From a checkpoint of a small audio captioner.
Model: waveform 16khz input, encoder activation relu, encoder widths [128, 128, 128], decoder layers 6, decoder activation squared_relu.
Data: trained on drum patterns on synthesised drum kits, 26041 training examples, 64.9 epochs.
Rows from block 2 of the text decoder, named by matrix and row number. Rows with one number belong to one attention dimension. Each number is 128 + 32 x the weight over its row's rms, rounded and kept within 0 to 255. All counts start at 0. After the name is the row's rms in percent of the matrix's.
# q: attention query (decoder.blocks.2.attn.q.weight, 256x256), inputs 64-127
# k: attention key (decoder.blocks.2.attn.k.weight, 256x256), inputs 64-127
q.27 106 [118 112 121 132 171  97  85  84 109  98 144 132  83 153 140  83 126 158  73 113 126 154 116 153 183 116 125 107 146 189 137  99  46 118  90 125 118  94 132 115 174 128 152 133 172 162 109 137 104  92 176 117 122 165 100  39 144 137 113 175 162 170 145 132]
k.27 101 [142 165 106  99 134 144 146 148 200 189 113 146 138  98  89 113  32 119 147 124 107 118 167  88 172 134 111 124 143 142  91 137 146 133 117  99 173  80 116 113 119 122 118 112 150 121 142 127  81 100 138 131  95 126 146 157 163  35 117 125 177  76 183 144]
q.28 104 [122 112 116  88 121 192 168 157 127 123 123 151  96 130 137 135  98 125  81  73 164 138 199  54 142 101 108 144 131 138 129 202 151 143  82 110 102 158 191 102  66 148  83 134 157 142 128 157 128 197 156 142 151 111  96 145 207 116  50  93 138 137  78 126]
k.28 107 [ 74 128  99 202 185  66 148 145  96 165 120 105 144 118 156 120  69 102 140 139 135 114 139  80 124  84 107 156 103 126  59  81 144 169 175 143  98 188 183 150 141 161 122 160 138 131 117 122 147 115 150 126 146  95 189 130 124 121 132 129 144 154 105 147]
q.29 094 [124 131 151 153 138 107 122 127  97 174 121 134 106 140 108 130 132 129  58 137  95 153 132 185 168  86 140 138  74 117  91  79  96 128 115 148 142 181  96  89 109 101  90 164 120 162 136 127 164 139 129  69 127 108 138 107 138 101  68 129 165 106 146 193]
k.29 104 [173  93  82  89 169 126 143 140 109 106  96  99 158 148 175 107  48 109 140 134  75  91 149 106 161 139 152 167  85  94 148 152 107 139  44 144  48 112 122  95 196 141 152 170 126 122 107 114 137 186 107  87 132 168 141 166 188 109 189 161  71 165 107  97]
q.30 097 [145 145 122 166 102 116 127 104 125 149 100  94 148 149 196 154 111 175 133  50 166 164 163  96  80 101 160 144 118 183  96 186 159 133 130 137  86 132  94 119 114 111 143 156 145  66 105 118 128 113 152  74 117 149 171 129 143 153 123  79 145 140 113 148]
k.30 101 [ 83 131 110 174 141 117 135 160 100 114  94 119  68  84  93 118 144  93  98 127 105 146 156  96 167 100  78  76 160  95 148  72 186 133 130 152 117  87 158 163 119 129 150 175 105 147 103  98 172 128 133 123  98 155 114 122 142 117  80 146 116 173 132 145]
q.31 101 [192 128 143 165 102 165 145 114 166 105 156  85 186 121 180  99  88 137  99  84 111 161 124 147 173 137 140 126 161 107 130 162 157 144 141 126  68 122  99 150 110 114 151  84  96 127 147  92 133  83  81 107  92 133 156 120 134 101 169  80  76 129 138 103]
k.31 106 [ 76 152 155 156 171 137 127 141 151 177  99 122 106 105 126  92 139  88  85 121  72 116 179  65  81 141 151 104 196 114 157 132 127 114 178 162 173 135 167 137 130 125  75 104  50 122  81  76 134 122 165 103 130 157  90 167  99 118  92 142 147  60 110 169]
q.32 098 [124 135 130  98 166  96 117  90 139 135 100 150 170 156 148  75 118  69 112 160 128 117 158 135 102 181 113 144 108 150 119 144 122  94 133 191 164 130 129  92  87 152 119 119 162 125 156 146 128 104 144  74  87  99 118  58 153 105 145 129 110 118 113 130]
k.32 097 [136 142  79  99 156  93  72 106 159 133 118 161 149 123 141 118 162 105 101 166 156 123 129 101 125 129  97 192 103 142  46 133 129 139 135  79 161 114  84 112 138 143 100 103 165 138 109 128 119 111 137 137  98 160 155 112 161 123  61 131 114 140 156  97]
q.33 098 [113 116 138 163 118 124  74 126 162  90 102 115 177 111 146 145 180 104  85 114 139 130 180 173 172 159 161 116 157 133 127  71 169 101 111  96 103  96 137  83 119 143 124  69  71 143 110 108  91 177 115 101 160 126 144 120 141 104 143  98 108 119 198 163]
k.33 094 [160  71 178 158 127 157 174 108 108 144 171 175 139 137 113 170  85 174 117  96  76 208 135 106 199 113 103 152  97 200 127 157 135 178 111 161 145  80 179 105 117 127 108 135 119  94  84 149 135 152 137 152 115  74 134  99 147 159 145 104 154 213 114 107]
q.34 095 [158  66 108 109 104 143 108  88 140 111 155 114  82  89 120  93 163 136  92 115 152  83 125 146 133 152 107 161 114 111  97 142 145 156 141 137 170 113 147 137  96 120  89 152  94 197 144 125 120 106 149 162 127 163 153 189 107  98 118 137 153  65 156 155]
k.34 095 [161 118 120 158  77 106 127  93 111 166 116 104  80 156 113 126 126  99 140 169 114 134 115 107 139 144 189 112 102  80 175 188 122 150  91  77 109 182 136 179 104  79 214 123  87 129 145  91  77 141 109 125 170 109 153 175 162 155 134 114 118 132 137 143]
q.35 108 [120  98 176 110 151 152 122  54 117 112 120  93  81 153 137 133 155 109  86 111  75 147 103  89 123  69  67  86 104 129 124 144 106  84 104 180 124 150  82 146 126 170 132 111 203 115 147 130 118 101 161 100 153 143 118 111 147  92 102 138 149 144 153  73]
k.35 106 [156 164 119  79 168 158 106 104 109 106  89 148 140 115 134 153  96 133  61 146 198 117  95  92  70  81  97  76 132 123 140 144 110 144 131 178 146 102 118 137 111 137  93 187 161 138  99 133 128 124  82 103 175 199 131  67 186 108 117  91 116 153 142 131]
q.36 105 [153 104 149  32 119 121 125 137 166 100  87 114 208 126 141 144 153  70 165 128 117 106 147 152 163 174 190 126 132 138 142 170 225 143 134 137 146 104  98 112 126 218 149 143 184 124 177 102 179  83  75 115 152 114 128 117 194 111  95  78  83 103  85  97]
k.36 100 [135 124 146 125 107 140 139 118 136  99 176  99 157 133 105 103 104 143 137 148 134 129 153 126 121  67  62 115 120 179 139 157 121 199  87 185 119 133 128 146 237  91 126 194  73 143 132 121 123 156 125 178  89 145 119 102  91 166  74 128 150 149 195 113]
q.37 098 [153  82 201 177 142 144 151  74 129 116 123  93 200 140  99 155  77 128 173  90  80 116  73  96 135  64  95 188 133 157 132 103 131 114  89  94 173 118  71 101 163 138 182 156 151 197 106 177 142 160 125 153 186 122 172 138 116 155 176 147 121 137 124 118]
k.37 093 [106 135 109  59 156 119 194 115  92  93 153  76 124  65 126 110 117  97 193 143 170 159 131 145 122 155 167 131 188 150 138  98 104 108  82 107 131  96 140  87 127 130 153  78 130 146  85 104 174 127 175 124 139  99 111 174  96 135 180 119 124  89 153 184]
q.38 095 [177 111 129 155 149 118  97 145 160 142 164  82 155 105 150  99 141 137 133 131 140 115 148 177 133 159 135  96 118  82 110  79 127  68 132 112 155 142 171 131 103 174 125 176  95 194  78 102 135 181 156 156  99 131 102 120 193 143 148 171 112 131 100 126]
k.38 087 [122 164 124 110 163  77 195 156  96 134 106 113 123 168 105 144  87 139 119  99 122  89  86 135  82 188  78 131 120 164  94  83 162  86 116 144 164  85 161 122  82 133  57 146  87 141 108 141 174 159 175 161  92 117 176 125 141 118 136 143 117  84 150  70]
q.39 108 [159 131 139 141 183  94 113  99 165 107 130 123 142 115  88 115 121 143  87 184  61 154 166  59  93 142 100 189 140 133 192 148 125 109 125 120 101 107 138  91  63 142 157 128 146 164  72 188 145 125 133  82 157 161  82 179  77 147 141 140  81 158 173 138]
k.39 096 [158  67 204 103 133  93 134 126 205 128  94 213 166 152 134 152 165 166 120  94 162 133 150  99 115 157 108 156  97 126 140 125 119 136 212 120  87  91  94 152 150 194 102 169 187 144 155 108 187 175 122 111 169 149  90 134 146  66 180 169 140 106 156  96]
q.40 094 [ 84 224 184  43 186  66 143  49 123 132 101 154 148 156 135 103 116  64 138 113 119  96 126 105 135 120 145  91 125  92 135 164 167 197 146 133 112  87 117  98  69 121 144 116 104 115 133  69 134 101 155 126 182  90 129 143 192 116 147 142 130 103  79 108]
k.40 101 [ 88  81 164 134 114 162 152 123 137 150  69 116 104  87  99 159 159 171 165 122 115  73  76 107 123 125  98 135 141 160 104 133 111 144 159 185 171 170 117 143  74 189 148 124 131 118 101 144 123  99 119 147 104  89  75  82 148 152  98 114 119 105 175  85]
q.41 099 [150 112  48  86  95 158 164 145 114 165  87 157 111 133 145  75 133 135  51  85 128 143 187  77 144  63  60 103 147 118 154 167 137 102  91 201 129 146 113 183 161  76  91 146 142 127 131 143 153 149 158 116 108 100 122 109 167  99 154  94 107 137 196 140]
k.41 096 [142 117  89 138 113 119 142 161 146 133  97 142 120 154 117 140 151 126 111 178 169 110 152  94 120  90 153 168 165 158  92 110  96 134 151 100 142 129 116 195 133 128  86 140 146  74  95 153 109 146  78 100 141 140 135  54 173 135  65 120  99  90 105 109]
q.42 098 [ 97 154 181 128 183 168  69 140 156 155  69  78 129  33 176  83  92 134 107 135  88 138 129 162 147 104 139 125 105 189 149 130 126 134 156 178 108 124 142 158 153 119 130 142 104 132 137 156 140  96 132 127 160 135 100  90 158  81 177  85  43 118 164 147]
k.42 093 [169 130 161 130 109 140 105 136 187  78  96 133 193 182 178 136 140 166 135 138  93 118 156 141 165 176 119 175 105 138 165 115 148 108 143  96 109 126 144 132 116 178  80 140 142 153 120 164 113 136 103  80  86 155 158 132 153 127  54 130 132  92 146  22]
q.43 107 [109 159 118 160  78  99 145  78 117 178 190  63  92 143 143  90  94 133 129 119 136 148 103 163 150 130 166  81 113 163 117 146 120 105 136 112 120 133 150  69 114  84  96 153 177 190 117 134 100 147 153 129 127 116 142  87 128  97 115 153 127 109 141 236]
k.43 104 [ 77 124  69 142  81 136  88 111 123 132 166 128 140 167 137 136 161  78 146 150 107 134 146 127 171 174 152 136 108 165 101 114 110  83 107 225 114 125 160  86  96 182 131  94 153 105 146  95 165 107 179 158 142 105 140 176 149 133 113 108 112 151 117 101]
q.44 091 [ 94 115 133  87 155 166 198 181 118 107 158 136 165  91 158 160  85 118 138 136 130 150 111 122  89  96 141 125 147  83 140 148  88 113 141 160 138 163 179 126 169 122  96 128 118 112  92 187 130  68 176 123 140 110  66 172 172 196 122 108 149 127 141  54]
k.44 092 [ 93 145 130  72 120 110 116 130 148 184  81  57  99 125 105 160  98 114 149 129 112  92 165 167 124 126 146 115 118  98  85 160 142 151 160 145 135 146 153 196 107 188 187 146 182 132 149 206 149 117 133 109 120 127 161  71 162 115 107 121 118 130 210 127]
q.45 095 [174 203 134 106 181 148 156 149 157 124 110 154 153 154 156 158 176 159 199  78 149 105 133 186 117 120 130 119  94 130 213 146  94  68 149 172 137  74 128 129  98 171  89 100  69 116 145 132 110 103 108 147  98 126 168 111 132 142  69 108 135 167 114 125]
k.45 095 [165 149 146 147 194 131 116 133 191 208 142  70  64 152 102 119 101 157 100 150  86 108 171 133 179 104 107 167 149  59 156 136  78  36 169 133 130 144 118 168  89 126 112 104 175 146 149  81  97  85 147 137 114 109 139 126 173 113 130 106 144 138 141 198]
q.46 095 [117 145 179  94 183  94 109 138 138 126  30 141  78 142 114 101 119  88 156  88  80 153 144 116 178 115 224 135 126 143 123  85 169  64 122  79 116  88 151  79  85 133 148 137 128 108 118 128 133 166 135 116 141 125 171 133 118 184 160 113 138 157 102 113]
k.46 102 [108  92 172 140 170 133 110 176 106  41 118 126 112 106 119 222 136 118  85  69  94  90 139 127 148 153  97  75 162 143 153  96 103 133  93  61 170 154 147 128 102 161 113 135  69 135  94 138 137 170  94  93  91 112 124 128  89 109  98 112 115  88 180 108]
q.47 102 [153 149 207 137 198 140 127 142 148 135 154 103 127 176  94 106 134 170 113  64 100  90 115 155 125 121 118 108 109 116 146 139  93 121  59 107 108 104  69 141  97 121  82  58  74 163 134  84  54 121 148 127 110 140  87 108 172  84 137  99 157  84 133 124]
k.47 104 [ 79 156 102 179 152 142 132  91 130 107 131 110 160 101 154 154  97 126 115 128 135 113 140 146 144 114 133 114 107 142 102 153 135 155 123 154 154  99 123 161 111 109 106 147  79 161 100 118 168 127 136 151  95 163  78 153 183 178 106  80 168 183 167 153]
q.48 099 [ 89 179 166  70  88  86 109 124  97 132 120 124 125 100  74 146  91 140 131 172 131 122 238 142  69  61 139  91 148 130 105 202 182 116 203 121 114 120 135  97 150 156 159  71 121 107 123 134 155  92 158  48 119 128 214  85 191 138 137 133 135  94 124 140]
k.48 101 [140 124 105 100 115 200  83 176 123 131 115 188 109  26 181 150 164  96 172 118 142 154 129 119 157 124 134 107 101 171 108  84 134  90  87  94 125 109 107 186 142 184 127 170 141  97 121 142  78 152 220 127  89  84 172 153 157 168 108 117 129 118 173 103]
q.49 094 [127  61 117 112 161 181 123  77  86 162 114  90  74  60  96 108  73 132 106 135  80 167 106 137 147  92 170 102 117 120 164  73 150 132 117 142 154 142  85 151 160 162 126 174 100 109  91 180 131 124 125 175 177 109 110 146 118 174 106 169 117 140 141  74]
k.49 096 [ 85 138 183 107 136 153 188 100 134 112 152  96  95 158 139 154 113 130  69  98 148  98 146 149 150 110 122  72 152 105 100 165  99 130 169 142 114 125 191 107 153 112 169 144 118 109 131  89 136  82  93  96  81 165 138 100 144  67 104 150 188 108 112 137]
q.50 104 [155  66 122 139 101 128 150 148 149 119 141 132 162 143 113  65 109 144 120 143 173 109  64 173 189  98 123 108 125 119 134 151 123 155  99 190 123 151  92 100 153 110 176 107 101 118 104 195 131 130 170 121 111 107 139  95  44 112 116  76  71 114 115 147]
k.50 094 [138 115 138 148 108 129 173 134 127 116 123  74  99 144 119 141 160  68 168 165 126 161 113 112 142 172 213  74 127 130 116 148 104 111  76 130 168 149 168 171 151  97 199 160 131 186 116 131 159 122 142 137 119 176 132  76 171 169 132 153 164 154 109 116]
q.51 105 [ 81 106 125 131 135 111  56 150 103  96 141 104 134  97 135 156 172 172 125 140 133 127 138 177  39  72 109 134 135 110 124  91 120 152 101 157 171 171 175 174  69 106 126  87 119 111 102  70 150 117 133  84 153 141 149 137 144 178 156 144 112 161 146 114]
k.51 105 [110 165  93 154  65 134  79  62  46 172  86 225 112  91 183 153 106 167 130 109 139 177 142 130  69 142 147 140  98 131 133 152  68 147  90  52 106  86 105  74  72 121 115 148 135 158  83 141  72 143  86  88 172 139 114  48 146 156 182  96 116 145  84 167]
q.52 099 [145 100 110 199  79 197  97 127  97 110 117 170 100  92 136 179 115 124 165  79  56 183 158  89 105  74 184 148 171 101 139 162 172 114 167 148 118 157 152 125 102  94 124 122 173 129 155 113 147 123 150  76  89 156 177 104  95 121 134 161 133 139 141 116]
k.52 096 [121 129 179 157 149 117 128 150 130 178 152 171 116 141 115 127 161 118 147  92  66  77 152 111 120 158  79 197  62 164 142  73 163 172 163 154 130  81 160 110 158 125 112 106 124  99 165 127  75 140 123 140  85 179 107 153 179 118 133 170 121 126 170 150]
q.53 097 [118 147 138 101 165  97 125 125 150 126  79 135 107 124 133 188 120 123 116 192 168 144  90 168  92  91 146 138 124  70  81 165 104 121 163 113 120 122 163 122 140 111 184 121 134 136  89 118 107  69  69 146 169 116  78 124  94 131 118 160 109 136 149 126]
k.53 091 [155 146 134 111 157 159  93 159 143 146  98 148 123 150  85 124 101 124 151 109 154 149 139 126 131 140  64 172 156 190 135  97 131 175 159 170 104 110 150  54 103  89  85  80  95 124  72 123  79 111 103  46 110 185 144  85  83  72 189 147 130 110 130 118]
q.54 095 [136 146 110 146 147 110 171 142 120 117 171 121  94 132 149  96 145 126 116 132 150 120 117 101 100 115  96 128  93 102  60 135 116 135  65 111  62  83 151 174 134  17 104 178 169 125 107 136 161  92 101  76 157 167 133 127 188  85 124  90 155 112 168 167]
k.54 084 [ 91 105  98 138 111  87 123 187 135 202 118 179 173  41 122 107 102  55 142 165  99 132 158 122 172 150 157 146  84 131 140 104 126 143 128 174 171 144 110 134 147 203 118  75  80  93  96 160 136  76 187 126 155 166 158 225 192 111  77 125 154 117 113 109]
q.55 100 [147 131  85  88 151 131 171 106 160 149  92 170  61 153  99 138  85 122 131 132 158  71 110 140 104 180 168 100 101  84 149 155 154 125 106 150  87  93 139 152  91 165 173 135 125 105 146 167 152 137  87 118 135  47 138 176 157 163 156 167 116 150 137 132]
k.55 100 [106 110 111 156 123  94  85 167 111 116 141 179 170 104  80 144 108 145 110 123 157 116 143 127  76 155  94  71 166 128 134 173 193 146  93  61 108 145 151 155 128  91 143  87 106 119 101 135 162 160 142 153 114  82  95 128  83 144 146  93 223  75 178 130]
q.56 100 [199  67  82 121 139 111  88  73 144  98 121 116 171 142 125 122 154 124 127  98 135 143 117  96  96 171 111 112 126 131 155  83 139  96 103 129 153  81  79 176 166 200 106  93 159 114 100 130 141 194 181 194 103 140 171 134 158 129  63 169 120  88 166 131]
k.56 099 [133 123 132  98 127 165 164 133 116  93 129  88 170 147  97 147 146 147 127 152  60 153 132 130 160 151  51 122 144  79 163 160 147 124  94 110 130 122 139 107 143  79 131  96 173 171 100 105 149 157 103 160 127  94  55  99 133 115 154 185 191 103  92 185]
q.57 099 [139 153 170 151 103 157 122 154 139 137  91 130  75 130 145 121 142 115 148 161 131 154 193 107  81 110 105 173 104 116 174  83  87 109 119 102 160  83 112  82 141 111 146 109  97 125 127  81  51 143 163 132 178 134 150 112 163 155 136 146 125 132 134 129]
k.57 101 [143 101 100 157  76  65  87 130  96 170 111  91 141 120 131 141 148 172 104 174 126 136 123 119 165 146  95 131 142 153 140 149 183  72 117 108 104  80 141 102 153 108 157 113 106  66 169 173 137 122 144 105  81 121  84 145 224 113 140  94 141 130 162 107]
q.58 091 [162 201 136 156 136 104  82 156 132 107 105 111 155  80 185 148 145  57 154  66 111 139 111 138 134 111 153 126 109 121 140 164  99 106 109 140 199 146 130 151 151 108 112 130 122  76 150 109 137 152 172 150 103 163 147 105  96 114 131  89  23  77 126 128]
k.58 101 [184 101 137 138 185 115 186 154 106  80 119  85 178 171 119 175 175 118  87  95 172  63 175  93 147 132  48 119 101 146 151 136  97  74  70 157 185 120 163 118 127 141 129 102 143 151  89 133  99  80 109 131 100 169 189 102 178 167 100 132 110 122 191 132]
q.59 093 [146  77 101 136 107 100 165 148  79 150 121 137  85  71  92  89  98 125 133 128 151 105 184  98 177 103 133 107 152  51  75 126 136 121 128 128 139  75 159 131 116 135 173 127 141 108 129 132 161 137 153 137  85 129 129 148 168 153 116 137 120 131 150 146]
k.59 093 [158 134 172 157  54  87 176 164 141  98 156 129 165 174 133 140 106 149 129 116  90 110 132 137 167 149 134  63 126 109 111 148 195 113 110 109 195 146 112 146 145 102 136  86  93 142 188 114 133 132  74 117 172 128 163 110 138 151 166 134 182 110  96  72]
q.60 098 [134 183 210 132 165 148 187  89 167 131 137 102 114 160  64  74 105 138  66 179 123 111  69  90  93 177 101 152 102 171 133 151 154 141 127 124  82 134  86 139 119 124  77 128 128  96 165 152 129 102 151 184 101 143 149  93  82  95  58 150 167  82 171 120]
k.60 099 [144 112  88 120 144 146  91 108 160 128 130  54  78 130 143  86 168  87 174 140 134 112 120 130 146  93 142 158 131 109 185 142 131  95 142 199  90 134 161 192 114 144  93 125 148 151 138 109 152 120 123 127 116  58 162 174  92 117 117 128 145  99 201 153]
q.61 102 [ 99  87  85 107 121  97  94 115 142 149  98 197  87 140 113 138 145 123 159 127 144 124 129 104 130  99 159 203 115 103 121 100 133 143 191 118 114 107 120  46 106 136 159 115 116  99  71 129 143 170 155  41 141 108 165 150  94 158  87 132 118 149 105 159]
k.61 102 [104  66 155 147 173 115  95 124 152 139 119 148 116 130 118 149 141 151 118 108 142 114 128  76  87 120 118 118 169 171 180 194 143  75 195 179  95 106 120 122 122 178 121 131 100 132  74 124 126 113 181  47 103  92 126  66 131  75  94 139 139 146 122 162]
q.62 097 [173 112 155 146 105 182 101  99 142 132 130 125 110 126 144 104 154 136 157 160 110  69 161 150 178 159 131 161 153 125 106 124 161 168 110 165 112 140 164  74  95 100 120 150 135 127  93 185 131 135 152  90 117 110 148  15 101 135 144 132 170 116  65 128]
k.62 105 [116 144 123 156  21  88 122 130 117 130 134  65 109 149 163 133 108 130 150 186 100 126 116 157 134 155 119 125  80 100 115 172 140 117 185 133 107 122 162 185 143 122 133  89  88 152 132 126 106 184 171 106 105  92 104 153 150 122  85 137 182 130 122 151]
q.63 104 [ 92 133 128 121 165 117 130 126 156 109 136 132 130 134 116 104 105  99 168 112 145 141 143 117  98 109 158 144  74  55 111 143  52  96 147  91  79  61 118  80 124  79 153 118 118 124 189  83 122  76 174 118 194  94 181 134 197 101 153  41 152  95  78  82]
k.63 101 [ 87 159 189  65 132 107 125 106 133 110 117  77 110 127 101  74  84 191 122 113 133 120  59 141 153 144 148  92 171  92 109  80 139 139 132 147 167  78  93 139 118  99 141 137 122 118 141 122 105 149 178  96  85 108 110 128 126 127 132 116  53  70 106 108]
q.64 094 [133  83 161 144 110 131 102 114  72 130 169 108 134  67 142 149 164  89 152 155 164 109 114  89 161 151 168 119 132  58 121 120 122  97 143 143 110  85 166 135 149  90 171 177  90 148 105 180 176  93 102 137 189 155 140 202 141 139  74 167 112 180 104 119]
k.64 096 [132 127 105  94 131 152  85  59 148 113 117 148 143  92 113 167 172 165 143 184  92 136 183 109 121 160 154 217 175 104 124 106 102 168 134 133 133 155 116 147  59  99  85 115 160  87 105 121 179  72 127 156  95 109 201 152 222 107 147  80 148 162 135 137]
q.65 098 [123 153 105 132 141 211 120 125  98 117 107 154 114 125 144  98 154 145  90 110 148 162 121 133 146 139 135 129 110  99  80 193 106 139 110 177 141 177 134  93  88 153 126 197  93  87 174 108 116 121  84  84 157 129 159 143 173  55 193 134  88 119  80 147]
k.65 101 [214  84 109 125  97 140  82 160 142 136 139 100 196 146 123  88 124 146  78 149 133 142  95  89 179 136 151 107  30 111  75 167 124 103 173 130 167 137 178 109 136 107 177 133  90 188 138 131 150 134 121  88 105 122 184 145 165 152 124 147 145  97 139 142]
q.66 103 [189 118 127  88  84 103 135  72 158 193 122  72 156 145 124 135 169 183 118  99 118 116 186 105 115 122 160 124 104 183 136 162 118 123 148 105 115 105 182  89 114 163 108  91 171 114 182 184 174  86 169 108 108 127 145 130  97  56 168  92 127 188 193  65]
k.66 106 [196 135 136 137 148 101 114 148 149 114 144  96 156 104 125 195 122 155  94 135 136 125 161 172 165  66 104  92  85 145 121 128 160  37 103 161 140 147 145 147  79 142 160 119  69 108 108 116 164 117 129 134  91  68 141 156  81 101  81  89 206 112 101 111]
q.67 102 [ 98  85 133 120 107 116 123 183 104 197 111 164  97  88 146 123  94 111 191 160 170  89 125 109 150  97  94  84 118 138 160 116 154 131 144 144 107 140 102 151 134 139 119 160 129  94 105 138 169 158 167 102 100 125 162 101 153 186 124 125 164 112  92 119]
k.67 101 [162 125 132  97 113  48  95 131 198 109 133 126  58  94 133 106 103 209 180 100  85 149 140  90 118 200 109 128 113 159 154  96 158 134 154 119 124 176 117 109 185 163 112 136 156  68 168  89 143 170 100 186 168  84  81 145 100 152  90 130  92  99 165 104]
q.68 106 [117  67 111 111 106  75 116  83 127 116 119 159  73 140  95 139 179 121 110 156 149 147 165 139  99 142 143 207 170 113 152 109 106 108 194 148 149  96 148 104 123 133 121 139 168 157 135 186 151 159 130  78  62 109 108 106 162 133 101 135 145  88 154 100]
k.68 106 [162 139 158  73  84 197 112  88 122 129 132 196 138 146 103 147 116 170 135  95 101  80 121 218 146  76 119 119 170  97 120 121 144 236  49 137 108  96 165 103  76 130 121  52 148  94 115 113 139 116 211 156 107 111 131 140 163 135 178 112 140 133 132 108]
q.69 098 [136 172 111 138 105 107 148 168 156 138 191 109 123 119 139 134 159 172  86 148 132 131 114 120  90 143 164 113 183 116 113 185 148 192  89 116 108  97 130  76 181 110 131 149 107 198 162 144  98 157 146 169 115 124 172  94 135  79 117 132 142 113  92  76]
k.69 100 [ 82 115 108 125  79 100 116 149 125 137 123 171 131 140 118  43 128 167 153 146  99 133 140 155 155 165  46 157  89  59 114 124 150 124 100 109 179 172 148 104 138 138 108 102  94 116  96 122 128 152 145 102  88 126 112 181 152 121 159 108 103 193  77  90]
q.70 098 [130 104 186  58  92 120 132 156 118 126 127 120 128 128 121 150 175 161  95 135 104 154 134 103 148 149 186 138 148 121 119 140 133 147 119 121 114 125 109 140 162  77 117  43 134 121 124 114 106 138 152 213 119 106 128 110 126  78 141 127 137 173 155  96]
k.70 095 [137 120 119 158  89 114 165 127 132 137 182  86 149  80 137 143 128  43 147 105 154 141 128 132 100 134 150  86 162 117 145 202 105  64 165  72 111  92  97 136 151 116 172 182 128  93 132 117 189 138 105 169  83  94 131 132 130  79 158 109 147 159 129 114]
q.71 107 [159 162 152 130 138 124 116 161 121 189  88 123 147  88 161  82 110 121 121 135 162  68 106 110  67 112 116 166  96 143 129 122 211 127  84 173 143 145  98 149 165 138 142 146 190  85 191  87  93 136  92 125 120 139 126 135 114 145 131 109 153  99 115 142]
k.71 110 [138 161 176 119  92 135 147 113 101 145 123 120 128 141 109 102 158 144  93 144  94  98 180 108 160 134 143 127 121 138  99 144 120 114 155  87 175 168 147 130 180 137 141 162  90  99  93 147 121 119  81 132 139 161 152  95 133  29  62  96 125 140 107 149]
q.72 103 [126 160 136 137 107 128 139 103 122 118 163 148 179 103 141 101 115 125 181 130 120 112 133 204 128 169 141  87  74 170 144  97 109 158 176 106 176  79 179 131  99 102 126 168  65 144 165  98  86 120  86 140  86  98  76 173 154 158  61 125 165 158 142  92]
k.72 108 [ 80 100 143 156 124 120 128  40 143 110 124 163 163  33  95 168 122 146 166  98 184 150 148 125 130 154  89 178  99  91 190 108 152 100 109 150 159 168  88 147  92 125 132 136  91 106  74 128 180 127 177 126  92 128 103 129 157 126 121 129  86 122 116 142]
q.73 101 [139 144  99 109  84 165 146 120 100 108 144  72 172  99 113 148 116 121 142 151 116 145  73 123  86 151 149 218  74 114 102 161 116  92  99 126  89 149 130  94 182 142 176 141 191  94 137 175 112  52 137 165 191 134 143 144  91 173 148 122 125 126 153 125]
k.73 099 [ 95 112 141  92  70 212 191 156 110  83  28 125 141 121 132 146 147  89  77 106 147  77 127 156  93 137 139 113 134 160 122 124 115 173 139  70 118 113 113 198 108  70 116 159 111 181 187 155 108 101 101 130 137 122 168  91 172 141  98 143 131 141 154 127]
q.74 097 [130 189  89 229 173 163 122 121 159 111 158 230 136 133 112  95 103 120 113 116  77 178 192 122  73 128 158 107  83  75 150 151 107 162 112 134 170 120 160 111 197  85  89  93 159 125  92  86 111 179  81 126 150 158 126 122  91  69  99 150 145  96  85 124]
k.74 096 [ 95 161 159 123 184  64 133 124 136  98 116 104 150 108 115  94 199  81 138 116 160 172  71 151  98 128 142  85 157 150 112 103  93 186  88 139 187 159 143 111 163 102  62 132  89 135 121 164 190 186 121 133 139 137 194 152 190  97 145 113 138 115  91 145]
q.75 112 [157 100  88 128 164 182 147 138 114  92 166  79 102  64 105 185  84 100 160 194 148 137 100 129 139 126 135 169 133 138 153 124 109 105 110 152 164 135  52 135 122 147 111 109 126  79 107 170  71 118  90 168 138 135  78 153 112 163 156  93  94 173 126 122]
k.75 109 [130 173 167 107 127 177  76 116 161 109 142 101 127 111  90  98 132  70  91 119 142  95 105 164  71 197 153 104 160 170 170 103 125  45 190  70 163 185 106 174 124 149  82 153 119  82 143 214 166  96  89 135 180 133 194 117 132  94 149 120 176  91 160 124]
q.76 097 [ 43 130 135  83  85  67 109 113  87 130 155 170 120 117 108 147  66 146  59  56 138 123 108 105  88 138  89 142 118 100  88  92 126 109 121 177 168 102  99 105 117 101 185 165 118 157 118 118 138  90 153 104 165 137 165 142 147 112 125 109 143  89 126 163]
k.76 099 [125 118  54 158 131 132 113 174  81 113 175 167 124 119 155  77  95  99 188 131  55 122 150 107  85 128 114 127 135 144 159  91 131 136 149 145 133 148  92 126 148 174 140  91 162  98  90 147  56  99 160 117  87 129 108  58 106 146 130 150 118 108  91 133]
q.77 104 [ 97 126 134 140 182 165  86 109  97 106 127 171  94 137  88 178 183 115 129 164 144 146  98 207 169 178 110  85 123 173 104 140 162 138  88 137 133 127  87 134 169 127 111 124 119 125 115 172 131 142 146  87 138 102 153  81 141 149 144 131  50 110 102 113]
k.77 103 [175 118 141 124 115 151  85 147 143 138 137   0 160 144 140 157 147 126 155  98  90 156 146 125 151 105 174 135  92 119 147 146 124 100 169 132  93 115  74 104 158  77 126 164 135  94 172 131 171 152 118 207 151 101 143  95 153 157 157 123  94  99 117  88]
q.78 096 [121 103 161 130 147 103 170 103 126  93 148  66 130 181 149 110  96 110  91 154 178 136 132 110 158 152 137 111 146  57 126 150 122 160 129  81 169 105 153 122  44 110 131 101 109 126 145 112 107 118  57 150 130 134 155 197 116 149  77 134 124  77 135 144]
k.78 095 [137 131 160 184 167 162 117  80  98 154 138 125  84 121 134 107 136 178 148 126 129 105 165 133 119 138 142 101 156 100  91 169 146 137 122 120 154 150 176 142 153 117  93  85  49 113 186  99 117 104 149 140 153 121 141 147 116 116 107 150 122 135 136 157]